From a checkpoint of a small text-conditioned image diffusion model: trained on rendered made-up planets.
Rows from block 7 of the text encoder of a small text-conditioned image diffusion model, named by matrix and row number. Rows with one number belong to one neuron. Each number is 128 + 24 x the weight over its row's rms, rounded and kept within 0 to 255. All counts start at 0.
After each neuron's rows are labels from the 100 texts, of 14976, where the neuron reaches its highest value: "tokens" is the input token at the peak. Only what is clearly more common there than usual is listed. The data: rendered made-up planets. In brackets: how many of the 100, against the usual share in percent.
# fc1: MLP up (text_encoder.blocks.7.mlp.fc1.weight, 512x128), inputs 0-127
# fc2: MLP down (text_encoder.blocks.7.mlp.fc2.weight, 128x512, transposed), outputs 0-127

fc1.507 [121 132  85 111 144 159 141 114 127 131 146 121 139  92 173 117 110 107 108 131 101 153 136 163 158  94 144 138 133 120 115 153 120 113 132 162 102  82 179 160 151 113 144 128 158 147 181 144 169 176 131 159 125 145 119 142 141 151 117 106 155 101 140 151 130 135 133 145 138  95 172 119 106 136 149  92 127 116 147 149 155 149 145 153 145  97 150 140  95  98 139 113  96 115 137 181 160 113 113 161 143  78 113 108 147 106 116 133 128 109 147  95  91 154 165 101 149 129 102 152 104 131 169 164 133 151 110 106]
fc2.507 [152  95 147 137 151 136 135 137 143 129 152 135 137 127 134 154 129 125 130 136 142 180 125 119 136 142 138 178 135  98 144 124  99 156  86 154 130 200  96 112 102 162 127 146  87 144 100 129 121 107 130 113 114 109 158 102 140 135 121 112  98 148 120 153 105 141  83 107 100 142 107 165 146  89 117 154 102 162 156 120 107 105 119 128 107 130  97  93 118 164 122 149 158 138 166 112 103 141 136 132  90 159 151 147 133  99 126 107 107 137  77 150 109 124 125 202 111  85 138 109 116 148 101 133 151  83 111 118]
tokens: "lava" (100 vs 1.7)

fc1.468 [161 166 137 131 133 120 127 141 146 150  96 110  97  89 133  87 131 134 156 105 134 131 148 123 103 100  92 145 160  83  92 132 147 108 169 122 147  87 105  84 101 116 113 114 132 113 154  95 101 130 112 113 137  73 150 126 133 157  96 134  65 133 139 153 157 107 151 108 148 121 126 147 116 133 154 123  97 101  97  94 151 160 102 115 149 123 138 153 175 171 162  99 121 170 131 131 127 147 139 117 145 156 151  80 153 124 160 127 121 132 141 148 156 143 122  99 129 120 131  91  99 111 151 127 143 130 175 109]
fc2.468 [135 117 128 115 124  99 150 133 126 151 152 120 134 154 123 168 121 120 111 139 124 151 133 146 161 128 134 140 144 142  95   0 127 114 109 108 104 142 114 120 156 131 155 120 112 151 123 146 136 121 141 155 127 125 125 126 151 117 136 121 181 128 148 122 123 132  90 129 155 132 137 127 134 156 113 105 138 134 122 123 123 152 112 160 101 123 126 119  93 104 112 119 125  95  95 125 121 153 155 127 113 118 114 169 156 136 147 146 135 124 138 153 119 137 121 129 110 152 105 150 163  89 127 112 153 116 131 131]
tokens: "-" (100 vs 1.7)

fc1.429 [126 132 106 129 108 152 104 122 139 138 145 140 119 112 154  82 109 148 132 151 142 105 105 139 143 109 107 129 123 153  83 141 139 128 152 120 174  89 170  97 139 102 143 121 122 128 183 123 169 115 107 117 152 148 135 138 158 138 109  69 157 113 126 152 136  95  83 148 146 118 171 149  92 128 124 125 140 131 136 132 129 121 120 146 160 115 121 143 151 110 116 128 160  97 111 148 154  70 112 136 168  93 103  99 127 120 103 145 157 155 129 127  93 136 184  76  91 140 114 121 121 133 149 117  71 160 127 169]
fc2.429 [ 96 118 159  94 142 133 123 137 129 142 163 103 101 142 143 171 124 111 125 162 100 156 136 109 119 113 147 115 118 111 149  89 110 126 120 147 148 234  99 142 146 151 128 135  98 133 140 129 130 114 110 148 133 101 128 130 120 117 140 138 118 136 103 123  76 128 134 138  93 140 129 112 119 130 116 139 117 140 123 115 139 121 112  84 114 144 132 106 103 172 137 131 139 116 127 141 101 191 135 120 104 160 149 144 162 107 134 110 118 111  97 158 116 101 136 194 147  93 132 103  92 147  91 147 143  66 169 111]
tokens: "moons" (100 vs 5.9)

fc1.240 [104 119 147 151 144 118 140 169 123 144 104 122 113  84 127  77 111 129 135  85 130 116 156 158 168 149 110  79 117 118 140 120 160 135 126 113 115 117 150  98  85 116 129 133 126 119 113  88  98 165 139 100 108 129  97 127  66 126  88 139  77 123  86 161 146 106 140 115 123 106 124 135 123 102 127 143 104  96  97 109 132 114 135 133 142 127 109 147 174 134 147 129 130 167 128 130 157  74 101 112  88 133  98  99 113 144 113  90  86 126 159 110 116 106 126 111 129 133 132 148  81  95 176 125 126 158 102 130]
fc2.240 [124 117 149  85 114 111 136 128 142 151 154 102 123 139 115 170 117 131 127 144  96 143 126 132 130 123 146 132 125 139 123   0 125 133 104 105 112 147 108 136 151 149 132 119 113 142 130 161 133 120 130 159 120 109 136 111 144 124 153 138 160 137 147 101 114 125 126 128 145 137 138 136 126 155 111 107 127 152 112 120 122 150  87 134 112 134 152 113  92 111 129 111 139 123  97 133 113 164 144 125 142 139 126 152 143 144 141 156 121 107 119 164 126 168 132 142 123 131 111 137 153  74 131 118 152 116 136 118]
tokens: "-" (100 vs 1.7)

fc1.5 [118  89 152 117 122 120 160  90 133 169  93 122 105 101 117 128 132 117 126 114 107 146 125 161 167 168 122 162 105 147  97 147 156 108 159  86 163 117 113  90 126 159 162 149 150 148 123 131 119 125 171 102 116 124 112 121 161 117 111 166 161 138 130 156 157 105 136 148  95 124 125 109 128 187 125 113 145 172 157 108 137 130 159 101 136 125 103 159 119 109 143  67 160 141 156 160 140 119  91 107 119 143 117 119 101 100 104  96 108 166 118 124 157 111 158 119 165 135 133 132 154 105 139 169  89 130 109 118]
fc2.5 [131 151 105  77 133  98 114 148 122 112 113 154 198 108 128 112 123 108 127 143 131 123 114 129 144 152 140 123 171 151 169  88 131 138  95 127 117  99 100 160 119  92 143 115 121 113 121 135 102 138 130 128 148 108 134 106 128 157  91 131 113 150 136 121 107 118 129 107 162 127 131 171 129  90 145 120  97 102 128 158 128 175  85 139 126 152  93 125 138 132 131 117 125 124  82  61 101  88 121  73 161 120 116 108 119  89 163 158 139 115 126 158 114 124 123 180 125 172 142  98 152 134 171 147 130 144 106 114]
tokens: "-" (100 vs 1.7)

fc1.319 [103 114  99 156 114 133  91 136 158  75 101  91 156 144 114  99  93 152 100  84 120 126 168 135 127 103 161 168 144 121 153 124 132 100 158 159 148 107 114 127 119 155 146  98 111 111 157  83 130 119 154 117 136 177 170 171 167 125 111 132 141 131  91 147 113 125 133 108 109 129 136 132 146  99 120 136 104 126 149 171 140 147 154 148 129 122 134  95 111 109  99 148 101  88 161 135 142 127 156 105 111 104 106 154 158 122 140 100 144 150 156 101  82 106 118 143 137 112 134 138  87 108 132 169  86 138 138 158]
fc2.319 [139 114 179 145 116 146 129 111  85 143 139 158  87  93 152 114 130 131 135 185 136  97 120  97 121 142 123 103  57 116 148 170 123 165 103 123 129 191 128 110 152 143 139 142 110 147 112 144 123 134 100 130 140  59 111 112 124 132 164 123 132 140 149 146 104 149 135 124 110 127 123 116 109 173 117 132 102 124 126 121 115  95 144 107 142 130 133 123 160 161 167 128 154 130 132 148 113 167 119 162 151 139 165 117 105 141 138 152 126 131  56 129 144 121  99 137 124  66 122  91 122 138 150 106 155 129 141 119]
tokens: "moons" (100 vs 5.9)

fc1.455 [156  88 116 123  94 133 153 112 133 117 166 125 140 158 100 182  99 162 146 133  90 108 118 180 127 115 104 152 111 141 102 132 110 119 138 110 142 114 136 131 103 107 131 172  91  89 112 148 152 123  99 138 143 120 115 162 143 151 145 150 113 126 164 127 108 137 122 138 130 115 111 128  91 154 132 117 104 103 192 131 120 104 159 108 137 182 119  99 132 132 117  75 122 134 145 123 147 110 179 140 200 168 156 128 123 153 139 134 166  96 118 102 135 124 109 104 157 142 102 118 138 117 128 147 163 149 148  98]
fc2.455 [121 169 111 137 148 130 112 112 127 100 114 137 104 119 174 133 189 127 118 113 175 138 129  83 130 172 120 113 140 112 165 138 130 134 131 159 134 118 120 173 154 138 106 113 163 142 156 118 119 135 139 118 129 148 151 116 113 133  90 136 179  92  90 138 163 100 119 131 143 138 103 148 131 120 162 129 163 156 153 163  97 137 119 150  99  87  91 140 139 114 149 156 103 102  86 159  93 134  85 136  86  71 132 107 128 143 124  90 155 180 154 142 113 111 146 118 119 127 155 142 101 133 112 123 106 124 116 151]
tokens: "lava" (100 vs 1.7)

fc1.91 [169  97 121 131 116 149 148 157 137 151 145 147 159 182 127 167  65 148 141 140 101 131 166 149 133 121 115 126 146 148 104 132 113 107 132 146 134 131 135 106 113 118 106 170 108 107 149 103 116 129 131 118 167 136 107 142 107 139 113 127  96 138 121 128 137 149 101 154  83 131 157 139 139 107 149 144 108 101 140 114 118 127 128 126 172 193 142 124 172 125 152  66 120 171 129 122 176  98 186 100 160 161 159  84 131 133 133 142 137 104 167 132 152 126 127 132 127 130 150  88  99 125 156 126 158 154 123 115]
fc2.91 [113 134 151 120 114 143 131 110 136 144 125 119 104 103 108 134 134 123 132 131 121 120 122 116  90 124 136 128 132 108 141 247 119 148 113 110  92 151 127 127 158 148 152 122 125 124 125 141 134  99 124 135 110 111 152 113 120 126 154 161 141 119 128 134 118 113 226  86 151 138 117 127 123 159  99 125 120 165 134 124  98 131 111 139 113 125 132 128 115 112 109 134 124  66 110 132 111 126 123 143 145 136 115 161  97 127 117 137 113 129 131 136 115  71 126 119 138 103 135 159 159 230 139 116 155 128 140 144]
tokens: "a" (100 vs 10.1)

fc1.168 [170 141 130 113 130 139 102 139 130 114 120 123 135 188 101 186 128 122  91 112 107 183 168 101 122 125 175 137 122 173 132 129 103 114 126 146 131 107 127 141 146 122 103 169 134 144 165  98  90 112 127 133 162 148 121 127 122 149 147 123 109 151 130 115 148 104 100 116 105 113 141 153 126 117 137 134 106 104 116 129 104 167 113 119 158 150 162 141  94 126 131  89 179 166 109 143 136 153 129 127 111 128 143 150 128 130 155 139 110 124 163 172 164 118 136 103  88 148 177  55 104 126 102 121 130 153  93 118]
fc2.168 [ 94 138 153 143 124 136 135 113 123 110 124 141 104  82 125  92 143 150 154 137 154  86 113 125 103 136 109 124 104  73 126 207 116 172 102 134 126 180 119 124 114 118 121 116 126 106 119 150 124 119 138 119 106  97 162 118 122 119 124 167 119 143 124 147 138 127 184 112 155 140 130  93 129 151 101 161 122 177 122 106 128 104 151 123 121 121 144 133 132 165 119 170 101  78 124 113 130  97 121 149 133 143 136 124 142 122  93 113 118 125 124 123 108 124 121 143 146  76 124 199 141 211 134 117 115 135 140 118]
tokens: "moon" (100 vs 2.9)

fc1.276 [154  90 158 151 132 124 157 172 105 102 105 110  95 139 153 158 111 125  88 148 130 126 168 135 167  90 156 128 166  93 135 103  89 150 115 132 132 145 144 153  91 107 149 171 102 142 136  93 139 130 107 146 174 138 136 136  93 154 142 136 149 132 143 117 151 159  88 143 150 169 134 130 163 104 115 136 103 107 171 110  94 132 100 125 125 109 139 132 142 133 150  90 152 120 157 111 155 144  97  90 140 174 154 113  85  94 126 147 133 123 113 109 154 139 144  96 133 139 122 132 142  78 145 145 128 140  82 145]
fc2.276 [130 134 137 135 132 120 127 131 119 143 142 137 128 122 139 137 134 126 130 129 131 137 121 127 167 140 127 132 124 123 132   0 135 118 127 134 127 128 118 133 142 131 127 122 119 147 128 135 122 145 121 119 127 111 134 138 130 131 126 122 137 128 129 131 120 127  93 146 142 127 133 136 138 133 131 131 132 139 114 116 147 130 117 128 126 131 123 121 130 134 135 140 124 121 131 127 132 131 139 124 124 143 131 129 118 116 119 127 126 130 126 139 124 207 133 133 130 148 113 137 126  37 143 138 156 128 134 124]
tokens: "covered" (100 vs 1.7)

fc1.173 [144 102 123 148 116 129 152 156 134 133 154 120 167 171 129 151  71 163  98 125 110 146 167 170 139  99 118 104 120 150 109 123  99 122 141 127 128 128 127 113 126 107 131 168  96  96 148  92 103 128 115 137 161 139  93 144 117 150 101 131  91 154 125 135 140 165 109 136  66 134 156 127 144 113 130 117 114  69 154 105 106 143 151 127 149 195 119 112 167 120 125  85 132 153 124 105 164 112 178 103 153 166 154 110 135 131 152 132 134  99 159 139 160 115 113 134 113 134 138  89 123 138 125 149 154 146  89 115]
fc2.173 [125 133 140 129 109 138 128 110 123 155 112 127  98 108 109 129 117 115 129 123 112 123 108 113  91 116 126 131 148 114 157 255 135 148 114 118 106 129 139 117 162 150 140 121 123 121 138 139 135 103 134 123 116 110 162 100 121 130 152 155 132 132 118 123 131 102 182 101 138 117 122 116 122 143 103 143 128 160 143 128 113 137 113 121 103 115 160 123 119 110 118 123 127  78 133 130 115 126 125 123 146 125 117 158  97 135 114 134 120 129 121 135 118  67 146 109 130 104 139 158 146 208 136 114 158 139 121 153]
tokens: "with" (100 vs 4)

fc1.401 [183 125 147 128 122 169 118 105 122 174 123 136 133 182 129 166  88 124 141 132 108 128 119 138 123 134 108 136 181 171 149 113 121 133 132 141 119 135 159 170 124 119 111 177 111  90 133 141 128 119 135 133 157 175 135 124 139 136 147 144 136  90 146 116 143 124 126 145 129 118 128 119 126 148 127 140 110  83 200 180 102 149 135 136 102 132  84 110 133 109 151  70 108 111 142 156 129 131 172  94 169 135 130 107 118 176 135 142 184 139 139 105 106 128 128 107 119 139 138  94 120 121 141 127 173 144 111 151]
fc2.401 [111 151 140 139 127 117 122 123 133 112 131 135 101  96 136 155 155 125 124 127 134 134 143 132 126 162 145 137 105 125 107 159 111 162 118 127  89 144  82 152 149 156 135 109 145 164 110  97 124 117 146 162 115 117 147 143 112 132 155 117 166  77 126 146 114  98 175 118 199 181 120 159 122 158 125  93 127 178  89 107 120 154 111 163 145 114  93 153  86 126 135 152 152  73  82 128  97 117  95 151 124 140 124 154 125  97 137 144  92 147 129 160 108 105 152 128 140 128 135 162 145 172 136  86 108 119 124 129]
tokens: "a" (100 vs 10.1)

fc1.147 [138 155 133 136 112 164 112 113 121 157 125 104 106 127 140 164 108 124 113 107 112 157 142 135 175  94 104 158 148 160 153  65 163 112 117 150 119 140 150 106 144 159 131 132 165 128 131 110 124 144 111 140 143 159 144 146 147 142 143 106  94 147 137  94 170 152  86 133 142 126 175 119 116 145 165 113 134  85 122 141  95 134 116 121 148 163 157 171 142  91 112 125 165 109 130 161 159 116 123  73 114 138 107 118 108 109 111 122 121 133 125 146 120 186 111 125  73 118 154 113 103 106 145 153 156 129  75 147]
fc2.147 [136 145 110 143 137 132 122 136 113 116 123 142 132 125 146 130 141 101 131 114 134 148 107 128 168 136 126 122 117 129 153   0 158  98 132 141 139  65 134 132 140 130 111 111 133 152 128 121 130 149 109 102 129 110 132 137 130 136 134 121 132 130 123 130 130 117  61 155 140 111 120 138 127 128 141 149 137 129 110 118 150 121 130 116 129 129 130 113 130 130 138 149 126 129 155 137 140 145 135 114 122 143 148 127  86 100 123 125 128 134 131 138 118 185 130 122 134 173 119 127 127  38 131 149 154 138 147 119]
tokens: "covered" (100 vs 1.7)

fc1.335 [183 102 111 128  97 134 108 148 129 111 122 139 153 157 102 170 111 139  99 122  85 175 150 129 120 138 184 118 107 156 160 133 127 107 142 140 131 128 118 129 135 135 120 155 111 167 161  93  85 110 130 139 172 109  85 126 109 133 128 105  97 124 102 105 128 111 130 123  78 109 121 176  95 118 150 129 112  94 132 125 103 149 124 122 137 158 151 158 126 124 137  86 187 166 133 146 154 155 155 140 148 140 140 148 109 123 164 135 122 113 151 145 164 125 152 128  86 140 154  85 137 109  91 147 144 148  82 118]
fc2.335 [ 87 129 156 141 122 134 139 123 130 131 114 112 111  76 129  88 128 156 145 131 147  97 118 134 107 127 115 130  97  73 130 160 122 169  85 124 104 173 130 100 141 142 111 115 128 100 131 139 130 125 148 117 102  98 167 125 125 125 128 190 124 147 120 144 143 123 161 114 155 146 147  90 134 149  93 173 114 187 137 105 115 112 135 113 137 126 146 136 120 150 103 160  90  58 110 115 135  89 125 152 141 157 122 139 145 124  91  99 109 130 131 147 113 140 141 138 148 101 126 198 130 190 144 104 115 140 120 131]
tokens: "rings" (100 vs 4)

fc1.357 [124 113 168 154 140 117 127 167 112 127  97 113 157 101 111 171 153 117 121  95 111 168 159  95 110  86 129  93  93 115 135 111 152 130  87 102  86 159 104  99 166 152 109 130 106 154 137 109  92 110 135 133 131 166 151 130 120 131 121 120 155 137 165 139 143 132 105 126 150 152 138 110 100 121 117 140  91 129 136 148 149 109 101  95 130 177 124  92 138 150 100 133 130 175  92 121 114 147 163 100 121 119 133 146 170 161 108 130 157 162 138  96 141  96 151  97 122 146 139 166 162 140 118  87 134 159 165 109]
fc2.357 [132 171  84 133 153 147 113 113 105 106 117 181 138 103 161 105  59 116 133 147 158  86 114 127 126 157 124 152 135 143 182 155 141 161 172 154 161 146 141 144 114 105 138 119 122 135 139 135 130 128 142  63 136 124 124 108 116 173 115 118  91 122 123 133 127 105 122 136 141 109 143 174 107 121 125 122  86 129 128 116 122 115 155 108 132 134 111 160 133 141 103 121 113 103 149 107 112  86 123 125 157 165 106 126  58 119 162 113 144 154 118 106 134 115  99 157 141 133 147  82 138 117 142 123 101  92  83 129]
tokens: "rings" (100 vs 4)

fc1.114 [143 125 151 120 119 124 131 142 135 208 106 107 164 164 108 154  68  85 119 145 105 138 107 135 135 108 136 151 192 187 141 126 149 134 136 127 130 124 147 131 139 117 132 132 128  86 145 144 154 120 123 142 147 158 110 118 167 114 141 114 126 135 124 127 146 174 136 130 118 109 150 112 128 109 114 131 130  55 162 148 147 155 113 132 117 137 113 103 120 109 126  76 125 161 148 132 154 129 141  85 123 124  75 139 114 158 133 168 145  99 125 133 138 138 132 120 103 129 126  88 124 118 107 140 180 126  96 178]
fc2.114 [133 120 112 133 132 167 132 115 129  63 166 146  91 121 130 141 174 188 141 126 137 121 176 137 115 151 117  83  78  82 112 156  92 113 148 125 132 134 114 118 127 127 137 132 119 160  97 133  98 122 130 135 151  96 138 149  92 133 139 174 130 105 138 125 112 111 118 132 145 143 126 134 127 173 143 127 117 189 132 102  98  97 136 101 131 141 123 156 132 160 133 131 140  76 121 163  88  98 116 160 141 141 167  99 162  85 133 106 117 133 133 123 131 131  92 106 151 127 135 151 131 166 150 128  91 142 133  83]
tokens: "moon" (100 vs 2.9)

fc1.107 [186  98 143 140 135 161 129 140 147 163 170 125 136 167 125 173  66 167 135 125  92 143 146 171 147 112 121 128 140 130 106 126 114 113 145 135 148 130 156 121 123 118 131 181 117 107 137 137 120 137 113 150 161 142 130 147 126 150 136 153  96 143 131 110 139 160 106 127 113 124 172 111 133 136 127 140  98  80 164 126 102 129 157 128 133 198 112 126 148 142 142  65 114 115 146 128 135 107 193  97 176 174 138  89 134 134 124 138 145 106 159 125 134 124 133 118 135 135 142  96 109 122 151 128 163 129 101 111]
fc2.107 [121 146 137 122 113 132 123 100 128 122 112 133  98 112 121 152 149 112 127 129 122 135 127 110 102 140 141 147 125 134 141 255 121 155 116 122  96 147 111 146 159 153 145 118 139 141 128 123 140 101 130 139 114 115 151 113 128 132 160 128 163  93 125 139 118  98 202  99 168 149 100 149 111 155 117 113 128 168 123 130 106 137 112 138 111 112 116 132  97 107 126 136 143  76 108 136  96 127 107 142 137 112 128 171 106 124 131 143 116 141 130 139 101  85 140 113 127  99 140 150 154 214 126 117 130 133 130 144]
tokens: "a" (100 vs 10.1)

fc1.440 [152 109 125 146 119 124 121 143 126 135 137 115 153 172  99 172 119 114 106  88  78 198 154 125 131 120 138 134 110 154 133 124 110 109 150 125 113 114 161  98 150 153 125 168 136 165 142  98  84 130 108 123 174 114 129 114 100 123 179 113  95 161 117 126 146 126 129 119 108 125 139 150 145 127 151 161 140 103 117 115 108 163 140 152 130 149 153 161 106  97 138  80 165 170 136 127 138 160 123  94 146 145 154 132  91 101 124 152 122 106 169 136 120 142 130 130  84 116 175  82 132 132 117 153 128 118  73 129]
fc2.440 [ 98 145 142 130 129 130 131 108 127 114 115 131 116  80 145  96 146 169 158 141 172  75 103 124 100 151 101 125 108  80 143 151 135 157 113 128 123 159 125 145 120 108  94 100 142  96 126 169 142 116 148 100 106 104 159 129 134 132  94 178 152 123 118 150 140 128 146 127 161 142 126  99 118 140 114 167 128 178 161 125 127  95 141 102 125 113 104 123 131 165 122 156  76  80 124 137 128  84 128 171 128 127 136 118 177 146 115  81 144 141 117 120 118 156 113 133 163  97 122 190 110 165 116 121 120 137 151 124]
tokens: "covered" (100 vs 1.7)

fc1.454 [154 119 162 137 121 141 119 131 120 133  96 104 123 143 102 139  88 139 106 141 127 149 182  91 129 111 121 142 158 133 174  75 159 153 125 128 108 108 162 129 146 120 113 131 137 160 149 109 137 163 150 120 129 159  86 148  99 146 161  79 107 121 127 115 160 121  85 145 100 147 178 154 120 104 175 152 132  84 124 141 133 163 121 116 134 131 168 155 141 123 141  89 157 108 124 123 152 124 144  92 133 135 106 147 129 150 125 165 108  93 124 173 119 165 109 134  91 120 144  84 103  74 142 143 140 105 128 132]
fc2.454 [139 145 117 150 134 138 127 134 111 120 124 139 133 125 149 136 140  99 129 115 132 146 109 129 169 133 126 122 118 120 144   0 151  96 134 141 137  77 131 129 142 130 117 113 127 142 125 126 129 144 112 108 131 112 137 139 131 135 129 125 129 132 124 126 136 122  75 151 140 107 122 134 126 134 134 150 137 130 104 117 145 121 133 120 126 134 127 110 129 125 135 146 122 120 159 135 139 134 139 113 122 139 143 128  94  99 117 121 131 128 134 136 118 179 133 116 133 177 117 133 126  47 128 149 157 145 139 123]
tokens: "covered" (100 vs 1.7)

fc1.262 [102 130 147 148 167 142  98 102 162 129 134 119 165 131 104 133 153  93  79 122 117 132 119 132 118 145 101  98 137  99 140 121  96 109 151 102 155 140 152 148 143  96 150 100 114 105  94 121 170 130 164 147 104 179 136 156 137 120 123 110 112 116 137 130 112 151 127 140 174 134  88 132 172 119 161 162  98 135 145  92 159 133 163 110 159 138 134  99 158 149 105 141 127 108 144 133 175 147 104 121 135 131  98 140 150 118 138 139 117 169 159  98  91 116 148 111 135 143 155  88 142 136 132 168  72 127  82 166]
fc2.262 [162 132 147  97 145 121 107 134 104 144 138 123 102 129 169 146 127 156 147 145  70 133 149  93 124 120 118 140  94 151 148 117 140 134 109 137 149 188 125 130 127 137 157 156  87 153 137 124 118 127 107 146 125  61 112 105 145 102 175 133 154 135 118 148  78 132 176 123  79 150 144 109 108 121 121 118 132 133 140 141 132 125 121  77 127 124 128 124 130 165 153 134 167 140 137 153  92 164 112 113 128 134 164 125 151 148 156 150 141 137 100 165 122  91  98 146 137 110 124  88  91 119 112 130 164  94 177  86]
tokens: "moons" (100 vs 5.9)

fc1.127 [158  89 135 139 111 143 144 115 133 180 155 135 150 156 122 151  72 137 141 131 108 109 111 178 126 123  88 141 154 128 110 120 110 130 145 115 135 108 142 144 102 105 131 169 101  80 122 143 150 124 102 138 126 151 154 140 141 124 135 156 119 128 145 129 124 170 115 129 104 126 157  96 140 139 112 136 110 114 164 164 115 135 135 133 109 172  97  98 175 138 123  71 107 116 151 145 157 111 194 118 161 172 115  87 133 176 120 116 172 121 118  93 106 137 114 116 152 154 101 108 130 121 135 135 178 133 138 161]
fc2.127 [113 149 133 129 123 121 119 117 128  91 114 140 101 105 143 149 163 122 113 121 129 150 149 118 125 152 148 142 106 140 117 206 124 152 114 144 105 154 101 156 164 147 141 111 154 162 133  99 129 117 143 155 127 118 142 128 116 137 151 117 171  80 126 144 120  88 174 109 187 169  95 157 104 162 137 103 143 177 108 117 104 147 121 153 132 113  95 149  92 114 137 150 150  81  91 134  94 122  90 157 125 112 150 158 115 100 139 139 105 155 146 156 104  98 151 128 117 108 144 156 137 186 131 112 101 133 111 121]
tokens: "a" (100 vs 10.1)

fc1.476 [166  98 150 116  98 132 120 142 121 162 126 128 176 167 131 160  78 116 120 134 106 142  94 117 121 105 119 150 179 190 155 112 134 133 133 144 114 135 155 164 124 123 131 138 120 126 162 152 166 108 147 141 134 153 125 127 181 133 130 107 135 116 125 123 118 165 135 143 101 119 113 148  90 109 108 122 119  63 171 177 117 163 130 132 108 131  92 105 116 136 125  80 143 141 136 112 150 123 180 120 147 107 115 134 112 173 166 140 167 107 127 107 133 139 138 114 122 129 117  79 121 116 107 151 176 135  95 138]
fc2.476 [110 144 146 153 140 148 125 121 135 133 155 121 100 101 132 139 157 144 120 123 140 128 155 134 110 148 143  84  99  88 104 142 101 133 136 132 104 145  96 120 136 156 140 110 123 158  92 112  91 115 130 137 127 104 140 159  89 135 138 133 146  87 127 131 103 119 210 127 163 166 133 158 150 146 106  92 110 186  71  95 115 127 116 128 152 135 102 163 117 152 123 154 142  62 118 129  98 111 107 144 124 162 112 121 116  74 123 139  77 134 126 143 116 113 120 133 147 136 139 158 136 192 158 117 115 127 124 124]
tokens: "a" (100 vs 10.1)

fc1.375 [132 137 131 133 120 125 118 152 134 236 108 121 164 134 100 143  78  92 133 115 100 117 107 132 129  83 127 150 202 159 150 117 153 136 135 100 115 129 161 141 140 152 129 134 115  91 151 115 140 129 129 126 110 152 147 119 161 139 125 116 123 129 141 108 150 175 138 128 111 123 156 123 148  83 110 147 150  97 146 145 131 165 107 138 110 131 138 101 132  97 117 108 133 118 138 122 140 126 146  96 115 134  41 139 122 166 115 155 122 134 130 150 109 121 134 126 116 136 120 103 146 120 121 116 189 115 123 172]
fc2.375 [128 109 130 135 141 168 122 110 120  75 161 170  86 120 152 123 165 179 140 119 155 110 148 138 115 156 106  97  68 106 116 179 101 122 144 143 123 153 122 121 108  99 133 130 111 149 110 142 114 131 116 131 156  99 133 140 120 143 118 171 135 106 145 130 109 115 148 125 141 131 117 110 104 177 112 143 104 177 147 102  99  92 153 108 128 136 108 149 146 161 140 129 129 105 131 174  95 100 119 164 135 136 172  87 166  85 136 103 135 134 115 114 132 126  83 111 148 124 131 150 115 167 152 120  94 153 139  82]
tokens: "moon" (100 vs 2.9)

fc1.497 [168 109 142 136 129 120 101 128 119 125 119 110 145 168  98 139 112 114 104 107 117 182 165 139 131  96 187 120 155 188 150 134 106 115 144 128 111 115 146 112 142 129 121 144 126 129 142  93  98 128 130 132 149 142 125 115 137 145 175  99 107 160 133 106 135 111 113 137 129 116 151 172 115 113 161 143 114  78  81 106 127 144 145 151 138 133 170 148  99  99 126  91 196 142 146 135 133 139 128 104 117 132 137 159 117 112 140 208  89 103 173 146 107 149 129 128 100 126 162  83 117 137 132 132 138 138 108 142]
fc2.497 [102 123 146 119 114 125 136 101 110 121 131 135 100  84 126  89 136 157 149 134 165  87 110 119 116 159  87 128 100  57 138 116 128 163 101 132 134 160 128 145 120 113  88 119 127  95 139 137 137 118 145 103 101  91 145 120 136 133  86 195 142 137 103 162 142 132 124 132 148 148 122  91 119 155 126 168 123 181 185 127 128 104 136  95 127 127 115 124 146 158 121 144  70 111 111 133 146  93 142 167 145 140 142 117 150 146 111  74 148 134 122 129 151 151 116 138 147  90 131 188 110 133 114 139 134 152 133 118]
tokens: "rings" (100 vs 4)

fc1.267 [131 141 166 115 103 143  99 102 114 155 160 112 145 141  94 175 109  88  64 148 160 107 152 125 138 125 168 135 132 121 143 139 108 163 124 138 124 112 120 156 122 140 169  98 163 149 151 119  91 152 162 147 133 144 140 121 163 112  90 119 121  91 160  98 127 111  91 110 142 151 147 137 123 117 113 143 132 111  78 149 151 139 125 109 125  85 104 138 103  72  92 111 123 109  88 137 134 117 129 107 109 126 156 102 143 104 172 136 153 150  97 104 121 132 156 120 138 148 104 127 133 123  85 118  78 103 154 160]
fc2.267 [119 137 127 163 165 190  98 120  84  97 119 160 165 100 146  98  94  98 133 120 154 112 122 141 117 149 133 120 138 120 161 168 120 154 169 155 141 166 138 150 122  89  89 127  96 132 128 152 125 141 135 101 146 121 130 134 119 159 163 139 118 133 127 175 129  80 160 126 165 109 133 150 110 119  96 132  97 139 141 104  98  84 171 101 141 138 157 133 160 145 139 124 140 125 200 142 148  93 146 125 129 166 119 147  80 133 119  86 129 142 116 104 130 119 118 127 113  99 143  99 152 130 128 110  99 118 106 121]
tokens: "with" (100 vs 4)